Weights of a small sound classifier: log mel input.
Rows from block 9 of a small sound classifier, named by matrix and row number. Rows with one number within an expert belong to one neuron, the router's apart. Each number is 500 + 25 x the weight over its row's rms, rounded and kept within 0 to 999. All counts start at 0. Numbers have three digits each. After the name is the row's rms in percent of the matrix's.
Before each expert's rows are labels from the 100 clips, of 14976, where the router gives the expert most weight on average: "strongest on" is what is common among them. Only what is clearly more common there than usual is listed. The data: drum patterns on synthesised drum kits. In brackets: how many of the 100, against the usual share in percent.
# router: router (model.blocks.9.mlp.router.weight, 16x320, trained with AdamW), inputs 108-143
# up: expert up (model.blocks.9.mlp.up, 16x160x320), inputs 108-143
# down: expert down (model.blocks.9.mlp.down, 16x320x160, transposed), outputs 108-143

# expert 15
strongest on: tempo: 100 to 110 bpm (62 vs 9.8); text has "noise" (34 vs 15.5); tempo: 140 to 150 bpm (33 vs 10.2); shuffle (27 vs 7.9)
router.15 127:436472514469481474467462511513476463544511464490450468487467481493496482483465487459518513526519491537528496
up.0 098:510497502494487439487479534495482535526486507491485484501517525515526485493522515485499487488491493513484495
down.0 101:482521506492527453475506473476475504507496525483504520540464487506474546518483510475492518522514509494451517
up.1 086:543502491514533501488484497543494546487503483513482473499480558538468497458501495477489470469513495508514473
down.1 056:505489501502512483526498479507493486508513479518510544535501484523468502465532480520500496476451508473487451
up.2 087:475496483527498501504501517471523459484508478501522514516537468505515494522504510490498506487534495506516491
down.2 048:514482482511502532503522496491497516515519512464543509541500500488480512468509486525524474471460525524479469
up.3 095:516524497494478550514497560540485502505483487501505494498434449527490497490485511531474513493466512478462510
down.3 115:498465470502495474475504485540490465495530522476528488484536507514536501463511514448484520477514521559450510
up.4 091:472517513523498488501511493484537506464476498527488513508520454470523483536484473531477484524586502505476485
down.4 104:471488532497518521513522501528511505504488460470459476479531528498481494469561501521480499486506485528495468
up.5 089:507469488511513532556495478470484490498481486488512515492498489497489459500500518519483494490530524493538565
down.5 097:516525485487497530495520521480485474515476522517536512500470483527511474533492487506517494464479543496479559
up.6 084:485465488490534513536502498563521520452484500470530513493510461480477569480488512478476501502568533508465483
down.6 087:511497497522472526516520490537488513465519497469465475469467499470497502510549508527508517470501493519509458
up.7 097:474479482523520492533510504506513479510492502491496510503485511502498504498485483470488487503524513482551514
down.7 099:453492500510502476425523472476517467524510486483508527488481518463515496480492516479511500486469506499498544

# expert 14
strongest on: tempo: 100 to 110 bpm (69 vs 9.8); bossa nova (31 vs 8.3); pattern: breakbeat (27 vs 8.4)
router.14 089:514510529475492497497516490494483469511540458497491475510493509489513485500475505474505533492497476521534497
up.0 090:468500464483518529526497507500503500532517501495471497526481515579494549498516520507483489517490502492520486
down.0 073:431485500474522496458536483515544463508518535517497488494515480518500494505476504519510512503538507452472496
up.1 100:494528519490445514487463538502510514512489486514498488477449507510503499546472561470487505480485520490494490
down.1 091:482498496461476529499461481496514475520494497544556519530514505504541476497486524500530434481489526468496508
up.2 098:499520518493499505511484503501488483465466535517517484489488530526549504542528481480483486505503507480498483
down.2 093:521482541471495480524489498518506491501480532487485486508521537491518498529527511523498499496535511475534463
up.3 083:492487478478509520482577507464499478544496484479476499502526541512496479487520523490488496519491501477513546
down.3 094:486473498536492516507524500470491470464549524491528478496453499512454515501513464475512479496499469491523514
up.4 106:489560543510469526531456501523507506537500518502475524480492502525476539491523557505499489513524521503467517
down.4 118:471478512486468516439525515520520504436473513469528474513524517521481485513452504539491494544503468491535512
up.5 093:464453538507477453475486470480485490481510458496542507464540516470539565530480486466485456507479450504517541
down.5 090:486478525490519487524507522474550512471484483523487508483499536528484497487511522458533456483542495510457509
up.6 104:489484471533520509495484541465530528465476529510478513504576431554472542433521528513516516495491480511504531
down.6 106:432512501485548515502512523473529535485522527481519483526480485507486455487489486474542486516514522500507489
up.7 092:443497491476521449489475497451489503513508514485453486507478503494501473523473508494531527547487504478518526
down.7 067:494489484486526566497506501534492458500447521462494502500526522456503484514484495511490527483480491494481489

# expert 11
strongest on: muffled (low-pass) (43 vs 12.2); tempo: 70 to 80 bpm (35 vs 10.4); tempo: 100 to 110 bpm (27 vs 9.8)
router.11 068:480457516513477486509508488523516482499518513500473459501517506472516516496486508493478490523480513495524492
up.0 098:513503508522508520511497483501546465478490458518493500492505472509477487454503486513489503522444546521522495
down.0 089:504473491478481495485539503419511490500520471463538495523482522489490490484428505482483503497517499463506488
up.1 109:486460487504513522480507546481538529484486500508489530484487476476526508566521521483507492496468476482511478
down.1 112:502488461481509525488490509441530460479478479529501479445524509541519485561471511516505485534507466500456516
up.2 087:494487516523513508485508523459480505553490484463529505504535512502483508463502492490517490481582500502515480
down.2 066:522490474505518492555461422527507491480484522529521475499517521514513528497491488523525518469488491450467480
up.3 105:462515519484504444487520515540496471473488497488520537500457478496456521487493497480539492490486527501458465
down.3 079:502514492512524486527501495497512481469480483485487539524480504503500520533482461516510492530520552528454514
up.4 103:456477524509465573537476491469502486489502503519542482485477560496465489521515501491489480505533536491503502
down.4 120:521473480531507449500492479484495505513514541498500553520538459523487467482491505519495542495541516561480480
up.5 093:537489490488505509490507492533490488467503482533516507510476502484517471478512491469487535481484463459530513
down.5 111:527480487477459521505519467465473491511455546522483496469484490504525529515484489513520503510479497458479497
up.6 097:519486474526453498501477513437534504512508490522522464475519500500537519462537549514487519500503488530514562
down.6 079:528480514475471540514508533539468511506473436519502517484475524513501438525485507486522485494474492560485475
up.7 092:445532483509490466501482506498503526509473523470446461483468556520506501485517490499510505518499475506499488
down.7 123:556460494521486510466506478553495524499524471498500504494533515510486501465474482502487474511522471482514506

# expert 5
strongest on: reverberation (71 vs 34.6); text has "reverberant" (71 vs 34.6); text has "room" (71 vs 34.6); muffled (low-pass) (68 vs 12.2)
router.5 105:507533515481507481497493473534509531488502497503474484466529473474513496504494506485492480478490488521395525
up.0 093:495497505521509468492543500473450454492453474473453541495498494527518506489524527482487479530463519514527523
down.0 100:436488486513496501501518482479470506546523528516513496532473500499490547477541466497510506496528505518532486
up.1 101:493509524458514491473495515474455550511483486515523506500514521541509497445490511514532526531533504468517469
down.1 103:485474516528515493462520477505505498482544503518522499520530534527506506432522505505475538498482490516459503
up.2 095:514524501503547497505512499534494519502527534483511489513553498524500514481495545497513469477436532520455514
down.2 125:489472490504516482509468488475507484533481484510471518540542521522474509509534515493520515491529475515472531
up.3 087:505520478465501506529489505492479509467517500507506515481452522483525513491516526497484508506447515466433482
down.3 082:504498521512534497462523483458488497483522504498464509492468471486472512492480474497490474506482477473490452
up.4 101:454489533489483481475508503466479448484520503486518512531438455515483521530512501483511508512490512522437480
down.4 091:500480464477575513510455537531469521467522483524476484511509485450526484529476484489479514459517490499475471
up.5 098:450530523511536489509468508567518527542490482511475486495484436541470539504486484495494489522504465510488518
down.5 095:502504494483484488481500483488491531511476556551500476440508501495516467461545466484489476507509466550519475
up.6 120:490519485532506447493513451459513519502501503496495510514499445504490429502493555514512479486539511508485530
down.6 099:557477468521501518544490513501469526518529456531490493448457535489533476523504499493516513496485489464497492
up.7 168:471496511513502473514511524502504508516498508507498501527441555536516501401513493481522507507583495489447510
down.7 156:486466550480461550519488547491467465464449465515500534481537477463482453513501508555507545524494487467518502

# expert 7
strongest on: muffled (low-pass) (58 vs 12.2)
router.7 094:494534457491501498507519450520473519500471526462504519510497482484511475508457500498518473475493473522451482
up.0 109:456520499509493490474456483512530477489519469479473487500463432506485547469512498492466490496509454511513510
down.0 129:527526504496460494485482500517482513433500480509486471475518491484538470518510492511485510443472488478522526
up.1 090:518510513547462509477476474465498515529489524505530467505519460481539497523520489507446490487468479471509517
down.1 094:487414516484483527499522466514431530502478456475519487568465550472485508530518538494478528517474520503523471
up.2 085:470503512496550468504474514534498518509466508454492465516479514470457511471503498477483482482489504526526528
down.2 088:492489513493508516501442502490468480467477537492468517474531482500491484512490494436498463503525512492502524
up.3 108:483509481486490523507411510535495476525514475478454509480483496484495488480505475498492517507525524502479514
down.3 063:537493522508527491468507498471509495504519510509511484551516491495465531530509528491493525475495445495478523
up.4 094:495501516480540475505451495485521480476492521481539494486523515499538542480481511518517511488487510492515488
down.4 100:508473489512469470444549530477513543524510496509523475498483476482490497527501526508514519496466481496503505
up.5 088:484512527480521508499501523459534491481520528497508503443477504475532537528538520510484504472503510489520511
down.5 066:486521459506481521511482498480477495485534472508549531490554512492494560498489499494519520508492496486517506
up.6 102:506500493530454520490489532503484577474478560508525514521496500505474483463498521470507475505484471543515479
down.6 102:497469482486540475503478476464509493499463557470502498477510474500500535484484502457479521531488516515522504
up.7 096:503543516484493458483555512536480487477471465531472487490505506472491480547523540536473501496514480489454463
down.7 092:470528468486506497508493464487512515495482477494506516517525535582536512525480503502492503507514471474504505

# expert 10
strongest on: tempo: 90 to 100 bpm (62 vs 10.3); tempo: 70 to 80 bpm (32 vs 10.4)
router.10 139:559489500485488519463462442517472502510486472528464479519570457450516476489504461507533522496550465516479468
up.0 098:534533489502507493529521533499495494472513508524538482506521489494488509502502472548479499512515521502457509
down.0 119:526476469515541500487526446463509476546503482487470507484458505489519503490496478515467530490499510528482513
up.1 105:503552488527462477504456473495459487488487539492486513495505449528528513475499514509522494488470493497477510
down.1 116:492471481458507484548483483519527508510497530535526508529517500504499485494503511504477489485522493496505515
up.2 106:516507505484452552494546526453486506535497508489496517495493540486508536447511515511519507503575499476554515
down.2 111:522519459483484522494433467559471457493504456502492522469496533500461495517536482541535485506498527498523481
up.3 055:451492500515516536520491519529545536465521550485480530496535474499463504489494521495486442529492492517491500
down.3 034:480466497491487525520502482490541514514512567499445531493548526530516518478517539497547538543502459480526545
up.4 137:512494491508514548516459518462486498522504498491505508488494495498520420523486494477500483504523496502525517
down.4 126:493520509476530549525499522488472503526468481503521514483500509546506511509503472546523508495508488528475520
up.5 115:543507510514484540483440492475490489507476484482502509499477508480508486569529528490512503482474468496492520
down.5 125:482495529494507483490504504493514518488534490498496482507543487467505488495478452502470501478511538464520504
up.6 088:533502555475516515488543516540498503484505509517559505508552463552471494469513467523506494516495484487500448
down.6 072:478484463505496523502479497459513476510541492520511510506508503530529520466524484472514473473494514486538471
up.7 103:498509546520486468523495503483502533469510524515461489521478580462526518486504467484477494487508507494488512
down.7 100:482514491542503484458511502523465492473504519501517517521514496503534518527512537486516503498465493546508523

# expert 12
strongest on: muffled (low-pass) (48 vs 12.2); tempo: 100 to 110 bpm (42 vs 9.8); tempo: 110 to 120 bpm (35 vs 9.3); march (27 vs 8.2)
router.12 076:507522494523492497519460493504497483457528519537508513507510498507485479517500493495479468461507473490516509
up.0 086:516479476504483501521475474446505509500483475472489499505556493523477509553507507514484486475442521513494530
down.0 042:513510498495532492514504532507475489478560524486447454540517475479459494484487487471487468499496512543504503
up.1 110:527512485485520493476497445523489517535497502516477485472528469507477489505510489483508509498380510526545477
down.1 136:529514515514476496518501529518498510506549498492525482484485487510529535515484475475529534462511519494481463
up.2 093:511505468497482518472511485508458495472505471498512533467488517480523478508505495528480528458509518499503462
down.2 054:506512463523462488412508536485505478500534502515457500475476469465510531483504481522495514542506521477515480
up.3 100:464484472500520485521526516487525484518501466496465505530475462489495500512525497492515523502540450464504543
down.3 107:544536566471487473464460476528547497510483559493499465487434517571451537494511521476502445511495553509573488
up.4 100:516529482489552482531550492535492480509451488488446468518495549522540480559484491501474501482503497488464494
down.4 118:475497479493532510479511497473523496531476511488409514469504500526522520502520514521488503527500538482532570
up.5 098:501495516465490489494438464521500500499503512524500518525464520509502494543471535485534499495499512519471514
down.5 089:557553518543460454502479500503506507437517494513469501507483508536511498503454499527473479537485504514516443
up.6 089:512462497532497497540494480520502466467498545484510463494524498502525513530525495533479537489469488516466484
down.6 045:519520514494485468507480486505490505464515483523461512526552538491466512493495512482480480478500493481492520
up.7 101:477467494445497493510457480486436507475502546492501517468470497498496484530533554498460546512496520477493521
down.7 070:474484514491495494482538478515468492477473492508472529515523525514480525515462496532457526489497530504493459

# expert 9
strongest on: tempo: 100 to 110 bpm (63 vs 9.8); bossa nova (44 vs 8.3); tempo: 110 to 120 bpm (31 vs 9.3)
router.9 079:501500466529490467511547534478505503446529512445489450495488531537535465505499528497493464522450482525532533
up.0 099:445518509477555498491468468514502526531519513502486542474553483463500450486476483517531497526533523499478480
down.0 115:466536515509507501474452538526487479488537458513493472515525515521502511494460490495499489527521457532553502
up.1 116:522463485493503459508529525456501515500502466507494493553477492506512488465525520480515490514498506500469488
down.1 127:517481484543476515516522513464506528525483541515509511482495488493520474459488469503452491503530461489536479
up.2 080:494485498534469496503453516458519482488498527490517504546515490510567498550512498499475497494497489488521495
down.2 082:530537472439465501519474484476474510504549560474499489486512521516433514487461533482490464489531486490516489
up.3 081:489480495483518482473512508533503497520507492516523494498433494497540506490503517512488499488458524460506486
down.3 055:492460486478485497527542493530493500487466525481475508525504482555472520511479538514482519483516509520492441
up.4 075:462485502511457480500518481547505488529542484481486478510506501478518504501510507534476512461498513505544493
down.4 056:515463508535464518485497529469503506504470556498494485546449481503502505490484494476478485529503519506539462
up.5 093:484506513535532512499514494489517500492509490497511497508523524520485487521507487501509520513538469505508485
down.5 087:494521484530495496515468477524462463519486508542499481434487532488518482488491489531480515514510513473449518
up.6 117:515495478494486547504470507507494497555498507481504514469493520495544481522476496481485523477532508501469518
down.6 094:542459532526464491475503450561493504498505480517486490504510497499500485482513480482516490508479493496481494
up.7 083:504524533500485519465467472470473503463538482518478512544508477448480500493531483519470526487464517519521509
down.7 074:483504496501499454556488509473493511455504527488513478537516500486547526468486494495527509467476515457513506

# expert 2
strongest on: tempo: 100 to 110 bpm (70 vs 9.8); march (28 vs 8.2)
router.2 087:493514508500490477513497459520512479461498477508532503507529488450511509522496493485514445518503481506552482
up.0 098:508486488478505537503488510496500513529505503511530471496563475492498481569494486517504529517469498480490511
down.0 097:502524503488511500485500483484497515471495519524502511472531488500489490467481507465484487528482507479472482
up.1 078:468506474480474513519462537554508495515485476502516490493479495510505484517504515532492498498566507495509492
down.1 045:482474514518494457535545500539498496492485508466459477485484485472515501476534472463473483515509497504504529
up.2 084:488513504491468448508517544449507527506503531488517528486463484470513522476474509497491497501537516504469501
down.2 108:518531470536480507499530534514501517519501508456478494496496511475520511465497473525519507466495524486455537
up.3 112:463478487496459504485527511506507499523507527521463473509523523459521514492520491494511494522529470494499472
down.3 097:501536493533482519508522440452521501500513486511506513478488514545472459479470556492502548491462493493518507
up.4 098:510528478536495468529511504509511513499487491547500497514470506522508491463488503519507517490478503544511517
down.4 113:498499496516546506483508530539492547494517518479488496468484474537466491534490470450517500518514522519501467
up.5 100:479548488519480473488525492500475456494526472480438513505514463489505512472503510511487523465537543451514478
down.5 098:474529504509510444516543484542507497465494504524474499435543500465513508516510497508467563532513487508503486
up.6 102:522471521488490498510498495465495514497484499536481528500490482515472517516474499493483525504429523492481496
down.6 105:489488472523498520507479491499513501465538535513483517488498471496447444473501498486492494544483523499501491
up.7 102:479527524504495552462482474551529505485516497515498497470525462501539476405522545506531505523531504522462498
down.7 103:487494540499473497467498517495519503539477518477479448531518515511538512459491496488534518489535495571497505

# expert 3
strongest on: rimshot (75 vs 25.1); tempo: 140 to 150 bpm (41 vs 10.2); march (34 vs 8.2)
router.3 121:497493489523506508544557521517515519493528536471496526488457531547499540474581489520503548508485511495510532
up.0 096:503520524500486464515484490446493512520486509488517474519443464535536495492516509510478482446526527497524487
down.0 091:468530504474495506483538526491481469515507508463526524489452494494474508526487502469486543538508531518505495
up.1 106:502451551496490505529482488529478509539520517494490505501507467566519471448521502514485515487476544491444465
down.1 086:525515519473451500510463510500501499479525471442497495525522491507509512467514522480463491502511467468504450
up.2 085:509494529502484474513503496512442500526478493508521515490521590463476500500514484510516516544565463521507466
down.2 062:492568548504508497542504495501508468500478513480440492514498521522536479503517504460522466499513519484455555
up.3 096:492455464491517453476495451524493490489513509515538546506456467464492514415498515485537508479456484524447485
down.3 043:530493493514482505492484497505504489531520529520466508549516481486523515509511480514440488458560497499538488
up.4 114:525485491462509500516496470494476479522516506502530493459525470472506545543524531504502513502466536476495515
down.4 156:459535461506538495510485493505476506553485526506510536517514446485549494494488538476502532453491523541476517
up.5 110:475517478489474529458502487463483521523505477488475477505468428533495498458507497526493518481514487465422488
down.5 097:530521479523528491475516513533517514505482431510525543542489500505534467505508537532497479507514480505536525
up.6 102:543524533498501499468493513493515467536490463516505469498505475525519497515529520513511503465474490538517525
down.6 080:509516478455489535517487489499496492495513527500509488510461497508502523527502467482523510467523508501472475
up.7 113:485508505517523527485547508478506491547497519501506529493436477455499484462503478501505487489575480506530467
down.7 136:514473488451500499473500524507498483496529514471547463478506493471477565499475491515492530529484515521515547

# expert 0
strongest on: bossa nova (58 vs 8.3); tempo: 100 to 110 bpm (41 vs 9.8); muffled (low-pass) (32 vs 12.2)
router.0 067:464481512498492470520548505486517513469484529527493477521489483515528474499512528495490487491487485516537509
up.0 089:500493543522521475505509519455514500469494488512498511539487460490531553512498481489484516505517490496470517
down.0 090:501476479495486504476472502512492503457560522463474483524520482511463474463485522484534481495517464478521505
up.1 092:499532480449496435477507503463485536516459504513483514524482514497476528532515434524477513488442518466527463
down.1 105:515490524494472490516500505489505468538467486529509478502465501494468499496490505544486469478527511450484537
up.2 098:532501472501488531485486466553481482569501486468497503506581449511469516443516514501486533479498477496448528
down.2 125:528423513520512501502459494535535508480510480496457526504525513470508518509518526522502489535539535499547478
up.3 103:521527536509528511521456549517518476491516507536513533476487501472479461462512500479506513498553487500515498
down.3 116:520505485489486534485498539486503467474495547477501487510517493554450504532485489493477475494499507429516483
up.4 091:498484501536494525475454515512477490495488462527462473469526511493530464527501507521493537518485495513503558
down.4 059:464517503511508472512506487493481495513485520499488514473499517548480535492456465545497516544508529495472462
up.5 141:497504493487525536485538493490490486490492521486523496492548531482507526538491490485498508513448483479550503
down.5 147:542537505493489507501484464449508502556503486536520469515511496490511508456486521463492467533516533438524487
up.6 104:509485491506526512520534480534492489491487512515499492492480486521555542534501484486510494494481480518481511
down.6 125:505493450475513476477498539542490514470532529512495518494475500501465500493526526485508503529502547511518503
up.7 090:518508507527519454446459482509536517506502548473529508484460519505464485471520504514508498496487498524476537
down.7 054:521523538479493508498462532476488510489535498487490514484476485566496479480508497535518497497522488494500490

# expert 13
strongest on: tempo: 100 to 110 bpm (94 vs 9.8); bossa nova (40 vs 8.3)
router.13 074:494536519522516475509515484517506506431495510496465484458520510506501484464511495484503529487509488496510505
up.0 098:482475521497492500495491529477517535492503471495505506500429533528494467501505504476478496502588496510530504
down.0 105:474536517495475512511491487516496513510497445501534483481514442500455492490552458518480500487482471495539474
up.1 099:532479511522518530504488507535532532511510446518488510497505514467479499446525498520491492505502498545504497
down.1 128:523503519479483502516526488517514499535505513508491503483538531518487491514488501488481525498542507515476485
up.2 250:487502509505526444495517520479525489445504500506501497497485567515499555450519500482507474494505491505471509
down.2 253:507466550495523490498475503495492460442439424444466499509506476514499475511486507487496513535500527461537456
up.3 096:488482488528437546518513478489458542528515489493524514501487474462459482492477550480472493494478488498520526
down.3 113:492492508481481481516516496540465513485497529525537509550524512460483449534517485456524525523483508493507513
up.4 094:511459481477496483517482532476528501488524509490505498448462576497548459457508496486485505504483512484547545
down.4 089:499507455495469526509518520541482496495507478537525505507501490465519491523511518560500479478480529510492532
up.5 086:526538482481547519518482523539504528547492491520483468478512494554466535502500517525480502507466502464494532
down.5 084:558503515517509460499476487512528515505471473470483516519506454508473513506509519501466508494512458527498515
up.6 092:505521488494487528505487491529492452476496470531515492521503491492542478526493603509462492475534506460404505
down.6 090:524484441511469470510481493483513524477489439516447450508482471518514526501491468554523477522517497531477498
up.7 102:524506500471514475482532471498495541493489490504471491479536471513502549458490529482482470485512500515464479
down.7 116:447510435524547505524488475490492513470522484497537507484483451520520514472477470499502510508510447470477521

# expert 6
strongest on: tempo: 120 to 130 bpm (57 vs 10); pink noise (37 vs 7.7); tempo: 130 to 140 bpm (34 vs 9.7); white noise (28 vs 7.7)
router.6 165:482498524485495509486536455447493495483474481505531490507490523527515538500488487508515437497501500487441475
up.0 133:503510511491530519505533506513479514527495509494515505505529576481473523519475528494498509498600502492431487
down.0 124:491486523519468498491484499432474537504496480455523472521502495478497509507509530495486496515509462490487534
up.1 087:484495505506486528514560562523505459508469495534459502492481564498537516504517483495492532495513482485496529
down.1 105:467522486499503542479513484506466458512517569492487501528502475514505491540459493494500479453513530492498525
up.2 086:549501517523500492508517460482509534474515534484515506512435518517525506500519572481504506521478527479455521
down.2 074:488502507491499472519506492536542527498506511494525506543497518502529450494563534475533521474543500491516508
up.3 088:506541534468523488479487517521466476504494499500463550478517449467514509519480481491490500504455495492557504
down.3 097:476449506471476504447505487528509533478511499487478531452499489487487532509507562526491536451512507516511461
up.4 091:514487492531490486527532490483491493499483492503495490532522526493527476570490473471505456512453480478541484
down.4 114:492511525506503488481486484495508458503540529461489461500469482502474507421491491493506497489547490436505476
up.5 085:545509500476488519485459434492475499469519536497533515520542503484467524529496491503491498497506519553480448
down.5 048:548479501503458491526506543502475500548507505466518516516513511523498504502511512518498519532526447525500508
up.6 119:495490510499514526514515515544527503475511481512461489508493543523488534477485520491499516487556504515428526
down.6 121:501492507500509480518498491549510493438554498485493504486484510483460496469486511509517491513522500474566532
up.7 132:498488497517527577491538465526474501494488518498505506473467487487515456509505479529520493512410487486601499
down.7 104:479506482489505498479535507491534502530517463460494528502469533476500454497497466498484494528503510491532491

# expert 8
strongest on: tempo: 100 to 110 bpm (88 vs 9.8); muffled (low-pass) (46 vs 12.2)
router.8 080:463528426507476501491482436515495492495508503500473477465559477463529476507458481501504499491510509424478502
up.0 094:519496508496456498497504501491452512486481485510485463496522512485508526448479517529561517502509482503517486
down.0 104:490494561486516484456552482520492502537539535515502513512490505455494489486513521461475475508489525483468516
up.1 093:492488501490527495518510539451469483492531488513479498487485486503528498556480481495499505468503507481441549
down.1 077:526454498510483499494477536501456519472472492508488466507480490520534506510495484546487554524492506496473490
up.2 093:522470501497446494501518480511513489477487488529508518537589483513524472485531469491514503504482509502566503
down.2 110:509525478506428526511486448538474472511509497485470479511476456500500505513476523534503468514533491475484509
up.3 087:439457523532496459533504497510495503514485534521469472495442480501512509511519495499451459477482495465515540
down.3 060:483486493545491469467518473524475512460512506474507511553530506489554482505474533476525496499493545488499531
up.4 108:486501506465497510473491472526504502494522521503440513504496486505435528530481491498508492520512479520501497
down.4 094:432480502512513501452473472472534497501532508489532499475530530452535492532462509444511497486503483506518541
up.5 097:482488486524479463474506503498550492487487510511527503500505477535502503540504496512491485530471518484520507
down.5 105:464570470526504481465475469508467508521474539510536500547490506467465511469469486497511519497519534522540533
up.6 082:487530515488500490531505455491474554477508487477523550520566527534492459471499504526434512486477503497452522
down.6 064:465474478529494482511476477471510496500478490529510518520501495468490495499517493515492539475517472463496498
up.7 100:505481493522487511496503502477474515495522497490500475483525442501477549500488481500482510519533506489462513
down.7 117:491511482457544511500518560489511478511486507529486522543499483455514467471527481493532472491503488486526499

# expert 4
strongest on: tempo: 150 to 160 bpm (79 vs 10.1); bossa nova (49 vs 8.3); pattern: march (30 vs 8.2)
router.4 092:501503506508493478502464493509510500471492491475510476477474448469531469538468523495484498516508503508471511
up.0 102:453472508461536482481512498563478501507483508491480512492476523525512533470476493503508498521497495510507454
down.0 131:476483485518512469490504506529506519520508509513494500484491505507490489509504520454506463513505478524488469
up.1 090:469514511478513494440511501496524533509509504442504499475506546499523531459484477515473524497492510519493474
down.1 059:483496518491558516477495499522484512479500489488458522474519531471472488510484505509513512488520497479489523
up.2 100:486492487532492518462488492529471506512504526501529539529525545532492463511525561530489496495489542506500504
down.2 083:476504483513505518458505502481473551559533560477514500519449524485494508471470524478473504500461485476529510
up.3 092:506531478503538493494520511463488524510501539491503489553494494512517467489510521484500505499480504543529502
down.3 063:477514517482518503511518489529451526508507470520452562497513494514492492462492518499518530484487492491511528
up.4 129:511497508491499503546510492489497536502484491460503508507543458504538490574493491519514508498476490503537528
down.4 139:502466497468493536481497461469498480504492517550530487508490489482517509549526519473509520472526500479525469
up.5 106:495483500477495494489502482508450433494495492507519474470533542492507461468516489476493489505474450490477496
down.5 081:510478508512497539507513498478478498477468502478533483454507489496519498485517497473526486462518495516555488
up.6 120:513461504478514516502548502519476490477512471497519493475523512461443527533495573499497499503535506474430445
down.6 123:520495505508527515483495506477559519483495503479469472516511475468489488543505488501506488514478538486503464
up.7 094:492517510503546502531463512485494516526477514473471478471471458499462522590491544477509490506502498475478511
down.7 069:513455494577487438458535504506511462509514491510545502504523514474488477479547466526480525475463478482516485

# expert 1
strongest on: ride cymbal (49 vs 18.2); tempo: 140 to 150 bpm (27 vs 10.2); tempo: 100 to 110 bpm (25 vs 9.8)
router.1 075:494483498476489492492517462513484500518473470511468482494543500483515484485487520489489523474505487550451481
up.0 110:533482504448530515506437510501492522499474519453487510477505518552506455507495464485507487493520506452492498
down.0 137:454491515509514482457500570516534490539499504473505557469543511480493480482526501510473521477470526579451497
up.1 113:519445528499493474503476498513469474518498475509502511511434527520492513506509442501508483512509463507449510
down.1 126:507494502490529453549469533495527505516524562490485472480492476520495495518553493515540511526564511491543512
up.2 099:525492491481490531494515524507540466531508551489532509503491508493482497518497483497515502476480466531495520
down.2 081:518545480482485514479492499510509496463492481486479512487532580501507487479471517520521474508495502504485517
up.3 087:526536487488546537521501507497499429542527494510452503528565530468496521476502489521499494491530490480496516
down.3 072:501512500452500497490515458526522477515471515515533490496478503457494462456479470528529517505514463483456501
up.4 091:486529489513489536513561466522501510506541519499480574526525542521516470518535486518475526530531465516513492
down.4 087:520528451544506490522535518474512556497502491458505491491470487500530500479457468518552475481529498428483503
up.5 089:468523490465474473472510467451490520514476463493487511488546468498480475521529506486502515496544494499465467
down.5 049:480491480548478484504476453524505472509510505510484516493472493525498504492550519491469530529517482515503515
up.6 102:490503515484491459463504521492522510452499502497475469477498552490510508465514512489504509508509484459496450
down.6 074:517466529494512471534534526464472459503511469529508491472448537503511487517494511478455461495501484466482497
up.7 089:490500514530481461539520515501509517503483513524500536486492470513513499511520523502511523529524533524562545
down.7 117:488504465438513482482505503476500487456519537503462505488444547519487495532508499552480506448514477488492488